Rows from block 5, named by matrix and row number. Each number is 128 + 24 x the weight over its row's rms, rounded and kept within 0 to 255. All counts start at 0. Numbers have three digits each. After the name is the row's rms in percent of the matrix's.
# ada: adaLN modulation (shift, scale and gate of each sublayer stacked) (model.blocks.5.ada.weight, 1536x192), inputs 128-191
ada.1086 120:099182132114112136122125168118149086133098109134140128140173125146151089158121090136156107139125126108127191124166129188142118105140161125099082144120130118128078120107162063128107111152140177
ada.1087 106:126106112180150152109140157120119137145142133147131124148121135144128132134090102118084124137136147136144112143133159098134116150117125122149129145109093152088119126098168085090153169212122117
ada.1088 184:146123135118181131099147124138149097129137144123109176138102096155133162138052138153168103119150109126110097083141165094140113120125114124079115106134117108152117116159126109143131102155144136
ada.1089 181:093171146149077119170132103123105162091113101136171085088154178127127133126163100097125107149125115093116125143123132132133110129139151138123111130138130105115119126136109077127161166114127126
ada.1090 161:138060101134108151053140182101137099144136124111151168137164124116142151118117110146136142137136137137118096113147106135084125134123106167095131096140112134090098125103125135097131138183165115
ada.1091 164:144166150131149092212125158142133107124122061125138128134129171129143115139165130127123095122109114125159119138100148128132137153098109127141110119131130125175147128153159081135129086128131128
ada.1092 105:136175095117143122130104113129132145135101056167127124105162145146109103107134111107123148129159127133126072165174155145136145154127121155113132139119134120162145150134099110102110133135124170
ada.1093 126:083156124123058181166134166087136119129132116108104124135117102115120160132123122167140114098131142158123156121136105169134154121142132093198130113103152135142108117147147100109130086152113161
ada.1094 111:132160062131124165166155126146144104104096100115153108139097115131107062140111146106149136125138114121110140130194175131149114151139144087126140147116108154134104137150188110121103117157117114
ada.1095 119:109147101129153162128100150172129139109119130136143126115130094134118150130151087138106132132107138113081168119121141134126096100108167125140114149098171137135106121119134112155093120117120167
ada.1096 175:143160159126118155045121141117131123129081140113125086081107114131094166151139138130124103155091129148128081111115135105137103110150094159130115142142123146108134134090135108107150116158097136
ada.1097 095:142153111113143157112125171147102139066085106111139165158141094109139100132148100129118148128113113172139150116137134160128141174153146149141101131095137122146094093083142098164119147060089085
ada.1098 095:136142141150079121134129141117090128164119152112090167092135142143129051106131177122162131164059114170147135120142099154161116154154083108106149108119097124143125152147131156146143052099121136
ada.1099 084:139155177135102079125172110119133138076126166156097118110161124128131065126114120073157112120120131117135139157100165143114116094118105119122172122104130128129091147166140153134123138142104137
ada.1100 101:128178103129163185109141155133142136112145137100147158133155162138119139139120126132108144142128138150142121131131126156133114133122139135188122118112106128152139158141176071106163096118117155
ada.1101 100:163100127115150175159139129124158074091127132106153081097158110117106135147178117128110118134103149134150164110118156113105141122102123098157095159129091114140115117139173128106123127185132124
ada.1102 122:135178134130150132140117124161122179113131167135139132119143123144141094152170149095142131132124105119119145106092100123146110135135180107122100166141116147179118100179164113087135151175170129
ada.1103 096:160153106144134174158159129111117122125141082114142135119115134108150110143126115134109095103100174152142170154137163152110143135065154136128159139133125132122132134097106132128114114166102150
ada.1104 167:116156100131082128240130128100124134113134118143186125152169116107137127107107142111109122095120110100098106151154115128133104147172085115146118147121109129153119115152188097114100161068114114
ada.1105 109:097132129136129123136154104135090139153138165123128151127132161149135061142097146125112096086154137133117124130155143143138176108145076108125170111104148140136139158139144198120138145097093165
ada.1106 115:117126140116111148106114135122147122129086130099119131132132143151118136137147141138098174144063115139120078161152146166135161155138055123111174117098118133078136122143070129128093131131131141
ada.1107 109:145154167138149110124121156142137152155108137113125164145097126082118137135145111090107111135114157108126102105122128094079138170119182115115142174091102128107159146120145096130134155156140141
ada.1108 073:167073118121129111087128150149146124125117140110107117104130125124128139110079151157112104160132158176143111188163178144103102114128137117107098127189118150101159157111133127143139108111092180
ada.1109 099:117083135108140133137154146135155095102116145138145118091091169131149148133173087149122131114127129131128100105122124101110112127130109143123119124116096135132095155102132128094122095168102120
ada.1110 090:143087115109117143099136198165149126125135157116123122121127088117100108171128126101136135086130151154122130101124149169121115146134102144153126132104114129142118151113136116126139118178113108
ada.1111 098:138103119141128149154146118151148119107074145152169108120157126127116130140153109151106150152123130123133143083141105183156144120105133135132140116136141123127143106091124091078125125136104110
ada.1112 109:132123130147165151126131129107154107152149165137114107135156145140106164154133120157129082117154143104141196138154152148164129143128154097140116144117095093117141109097141126120121122159139192
ada.1113 080:145143129178124099160172133094122151107127122118101122110124156141120113154119127116141134116107126152124155090121127130109162101120129144132146140129144139134113117159090176150142111146122142
ada.1114 087:079100128136152119073140113151140137127137143127112118115146169125142131102175160121136141183139128092140094088169154132139115142133118139153160127146143146119122140204106173174139156108128128
ada.1115 116:147110113111136120138103102113129145129129150117145161115136148131142073133063066111105104151114121142152155202154188133169090137127126135151165150123125121155125084141121092108119107128129157
ada.1116 082:166121131073072155141122133137144110105134141138165150120133133127123139109079107113132142160111135139127141139117153139118115128113104146128111157159117125152143097101124151160112081140129115
ada.1117 099:104121125126127106112156142134145119135138161143132124100117111129136141109100136131120111117141147138165140117137146133126146143166196128140119132177143122133154110102096092076122109097150150
ada.1118 098:128100080133158143169149127140147137152122156162136101082188133111118131139136124128101168111109150157134138107088115107119104127126174157167145148170128136112164135136150103115128142162113123
ada.1119 088:129184149142119119045154116113122101124137130138122156118097131134160171119149141120111164131106093106159099156123128119169138124160087133135158176119122152087119132168128162093112127075150092
ada.1120 127:133143099181194157133138095153140097129111143141173103111099153118116147117144120163136099123165121137146157116145126138126094145156090117125119139111142128122109103120180110129114128111160109
ada.1121 153:104088140136137144131141107151150114120104135155073134137153120144129105134164133160106113098115119157089168112157124130133132125120099085090157129141110126120108100113132122136125128160128142
ada.1122 136:168166078107129131140144117164127121140098132120165089093140103138125059109203110126114159108111106143110114146104099140147141100140124134121111130110088132110146137112135147162094108077080127
ada.1123 115:130143101127124122126129110104131100152122148111106119132129117093083113132139110130136108069074123133179155135104110172157081116105115147124134135144101112168121164109115157094134145071115096
ada.1124 109:101128124104164133105152109157132092143102116126166145117140115132129164131160149105146135144106125102108162112119117161120103142144161134158104127100114089145128115122139097111123148133127136
ada.1125 128:137088141123154159102132172158131131149120134135131121121116117122128071102092103137112120113109117133118106121147144162118130152120118099159156158113156138147122125142141114106142104118120084
ada.1126 139:108191125121101129174096162130127090136140123103120104126151128122128120142126123106130157135097119141111139100127142141109139129131133173171166106113125134090143159162119132147140142097100152
ada.1127 076:121185127125129123110135109143154120114079132146111101168157099134177101117171131138133107149140091107117183119134127137100136157153153134153131155141128116148123117113152167138146138100132131
ada.1128 106:141158127103132115134137127139078167138145130122154132128151116122141146134118140084116165142107116098141139139094112123116104130131150111137124126134126154097109143131211112086128155158145132
ada.1129 101:128171143137106125132130148115110133113121140120121086079158109130142165109090082130152139091101162116133121114132150153131099116140126165153121156146070080131123118122104108082118152200173113
ada.1130 101:132130098134146129087128130095133124126102091141104097128094088136107086103088173122132137064088111162122141116143129154131143087161189136100115100130137132125113125101176106118114153108095112
ada.1131 141:147130114150071135178126152130126112160138117149100108142143162131108106135165145135095127066107122115152124134132122121090162158126174130109138130106105173134135132194114166116101115123124159
ada.1132 111:112103091118118130095080136109167108138127099109126159140121145159127163150161145122105180099110100117109143128147167125130105119154151112137097158114105099123137158116108131135123139148123117
ada.1133 080:118155119109110132135117132112169109120154139138105106163150134120141076131131172166137117121110092120126162154157144123140163129095078146130130068099130140120127148124120145099115110129147140
ada.1134 091:105147084180118151176132153119122140140139120129159114102128099142110152142142140133118112139088166152100115117154138151141115132116183129102155124133112103104148125136144134109132151114126124
ada.1135 175:132124150136119141135131123146120121144123174143081121136062172114122136121050143114147135115131130184108117091098108124122108121106150103149155160137105145124128137096132057112154123156149114
ada.1136 126:091151153100154144101132147132145091131128162125114137155117135123125193113168154089147137098108109145120129071137157145128174137166135118115121112088125130111132168169118124140118137086132106
ada.1137 120:143197123116074121164097104114150118175153139129121095114137131155106173132145149122149154130131145144088060145150121128135147163172091132131136130146116167140139161133107072116108146054162146
ada.1138 109:142117146126152127150102105127175137129147147121114181076105156158123079168151133107124095150125157141133141088194143137103122127088102146084155142113101126141108122144143117150105164128139153
ada.1139 124:136132079097139179174153141131144120121141139129098136134142095114120110125133135109133104124080122142145208133108116146122129095103117135117105137116111105137121117125085134093115155175156163
ada.1140 116:113157147137118171149116144139140140096099140112157101152127100138126109099111165108089132108132092151095185078140117174130111099160126129093056147127132121138112149144134136171125090123098161
ada.1141 087:136119130104122182093139118206128148102119102100153162135121132138142196141129127174141087142137132128115165175169141147133117120111119104101094092100098100111135121145142110138138069194131163
ada.1142 101:114137126123124083149135126137116133130119096142088073109102142142095113109125125148138132130134141118110109141120127142095115125135075115105113120137122162098130150157131168113108172101149077
ada.1143 095:129115065100131166133124135135137132158096144135111136144105149155119136126104117106119160160168095145106174071132165171125140144105109132102118119091155092145142100145120143115136157160094165
ada.1144 122:174109124116140165093116120150188107143154120115126180139129134146139086124033135155153128122111165084132122126133089113115076124165096119108131132154128138139127115106138138150104118125115136
ada.1145 122:093089154117104146144155140160092169150147159073118168122148132135089125117146112146107143073137125098133092124116157146142120141128175141155091170146117149148134131125177112105108138207127095
ada.1146 092:126102126141153193147124151112145116092121142111130163116135127140128138145106096098128159148102114110136136111124141132117120113141194168110146130137114141136101108156154076110148171239135109
ada.1147 092:167126180135132183087131115113125099146140124135114101105149158095124091141171115142115127142127146141123163115159098128134101100125091144175099132120159153140142119211111157095141128118111164
ada.1148 108:110128143142130067114112110131134127150141142130126136108146115123104135107158116137110160140112135130108094155144138163136140128159095168146169149096096154120140111087109146103122137069135075
ada.1149 112:113145118119133135158115119143075152098135150104142110159144102157143120122123127136146136102091143158136150105137128115133122146102154130131111154135104113104161138118176135106147159139170114
ada.1150 080:091105120134150101141094090158110125131144150140133133087149133085146189117167088089162154152140093143159113104097160123127121110106188109145179131107119114136154144097093145121120115133117149
ada.1151 083:117111143135165082116168130086100097112138160151125146123136128157106093085120188099136082098133114132131193130124133144119130143115127076128172118134138152078147152114144180127115114154122143
ada.1152 130:110155114085111113057161157117125102146167213106096125092150151155158095158155135134101125181072158152192080137146177160109146126160151126117117102112107120122122126099119103140120131132099112
ada.1153 169:134188104123128158102125174134126126093127148116115130135168143147149105118165126106128157142155122100143080131128123109128118141097140125164080135107146113145137132184140131108164117168122098
ada.1154 136:100091133124152150139163144124145178117136137126128108110113136146148128138090111083139089081139099101128103154144155118119148141111092112133111112108151120118113110175131090147112105127123154
ada.1155 157:103153132125132146199113144113124110118133159117075111113132116140144104119169147124165150124118142167134093148108132125093120127126125140143088113124114129115143136124128090112123114169124132
ada.1156 239:105188121108102136136123152154131107111141083115153125133155123150150116134095113105159104113117118153126131133126133138135111127133170115167078107121105091185138138150132050116133094131139164
ada.1157 111:131175099150127151061113155111119123131140155143102137138147094139148130109170152142123145159162104136101065097117127106119130088103137123137130090150108103138124116155101145131101110094109153
ada.1158 112:127100118107166213091138137139188131105125145130085152130129097109138143092129152149101109108100123134154126118159104145127117117148092142158152111121153143120124110122133096130129088128098091
ada.1159 096:095100115144172116115130174130109118124157181133135158150106144116161128107116121097132114135083136133134166147106141134151156098132196109139139128093112151127125160141165106080120107110188126
ada.1160 118:134136110139081122145128114119157132125151184141129138123127120103128090101113084104110117191106120125131133186182134172112133092124138139137127139137118122126097129125051088094153161097112109
ada.1161 083:133097120148101144165155088104138065133087122116157142164158103119116080092186126108125175145111133141125118143152146165139125138124121172117096132158100137143114150138113153124129134044143147
ada.1162 108:111160132159127187152105129117138125152144148122139139158175113109166161094154106135129140170141166118110101156149155165155115138156153154134182114134149090124112083092104071133139112148118160
ada.1163 104:129115118134178171102143117103127123110166128139116139090082143145106066144111120133143099170127151136097135106129108122107094112153163131106111093091110132107123150088108134136115116118110181
ada.1164 137:100133116134155146110162080111125125125151107149149119113156120136094152092113104079125151149128119139121149152121099166128119138141083090157079129139174114152150141158127159154125110176149137
ada.1165 143:129096135115107103166120149132096139112111137133160123124092141127120165120252112108119179129120140140116066117138128145148106119090154134136153111130161116082106134172143131093146141127112151
ada.1166 111:154162097121123158161104131135155116117092149125145162125141060156124141133125116123120151150095137122143164096166147133174111115110103126167109156094123091104158108088178107114112124189099112
ada.1167 118:127160121106136133116146148151101123129100149085146085109175162118103117127164105119098138139097120110143064140130117143129158096124207150141168110150144127119138140137169111119146167164110120
ada.1168 075:081126153154121116123105131104115117126140174159145130123134161109113141138153148147150122110169139083153109138088151128161084116136113141090135130148139133119120115162108174120131093133120135
ada.1169 119:158167120148166160130136172127148159084122129173112157139089111118123120159144152117122114123134123138103141154138148117107099128115180122122124154150088146133141127149172114136120138229105137
ada.1170 093:129135126151148125108183162112130135132156078120135141163123134152139116132086130159113099118094111107136170116167088145101145111118099101138143116134095103110120147160118185129123125141082108
ada.1171 131:140142128132100178097125105120151122144114109122169149137106151121151205126194119141118106120087130115130167095096113115122114148136156132143107131102077115176166137148109149110128107077132130
ada.1172 107:104149150095172147084103099124171131170143151148105109111136132106137090099119144136110171157101126144133073101136139139155170121158132080127147097134089111123107132107132115100098121113136176
ada.1173 091:141152107127140130133169146138129128126164145128117103115131075110168152101085116114136085128118141143136193145141149164159140095085093107135109133112082137152124110143136118111123113112160115
ada.1174 091:131133160162179103100192100166113101096140115091088154134117138122134107114131123130127106085108122109133147119124129148135131150124145111127108112155099152129137143153119165121133141113114107
ada.1175 107:080071111136139139113153132138081101125098089118119131121118134156145192125126141116127122156081156094124131138113119135122090139147198113117190143099128133117131142127146146109149139180177144
ada.1176 108:137170133127121105102138087153158089101148136105147121175148107115080089130108134088114183161107112131112063086120144132127077106144142127149123134103107101148136120137104139154108104124147149
ada.1177 084:115140162146125126129148140111088127107151134142123129133111172150114116092125108126135147130121104079125093110130117097132155134120102107130110129145120112091130127180143166136147154140084162
ada.1178 085:084102163120110113058147110121120126169129110106089144102154157113121072093093149122127127099150091164134155124123157149110139079134122130157095117105110147123110165165119161166125130138117148
ada.1179 096:123125120153100130101152121091135145139126134114145133122143187132165091140093113147139144121138079078141114135086135121134104150126093145146115098106101143097151133212068180102115141098110132
ada.1180 143:127154111131119183184088104151167124141139105116124121108091063106119120119089110119149145136094123125107117108115163109128132143111159143139080120138088111141137122115113120081131138195130127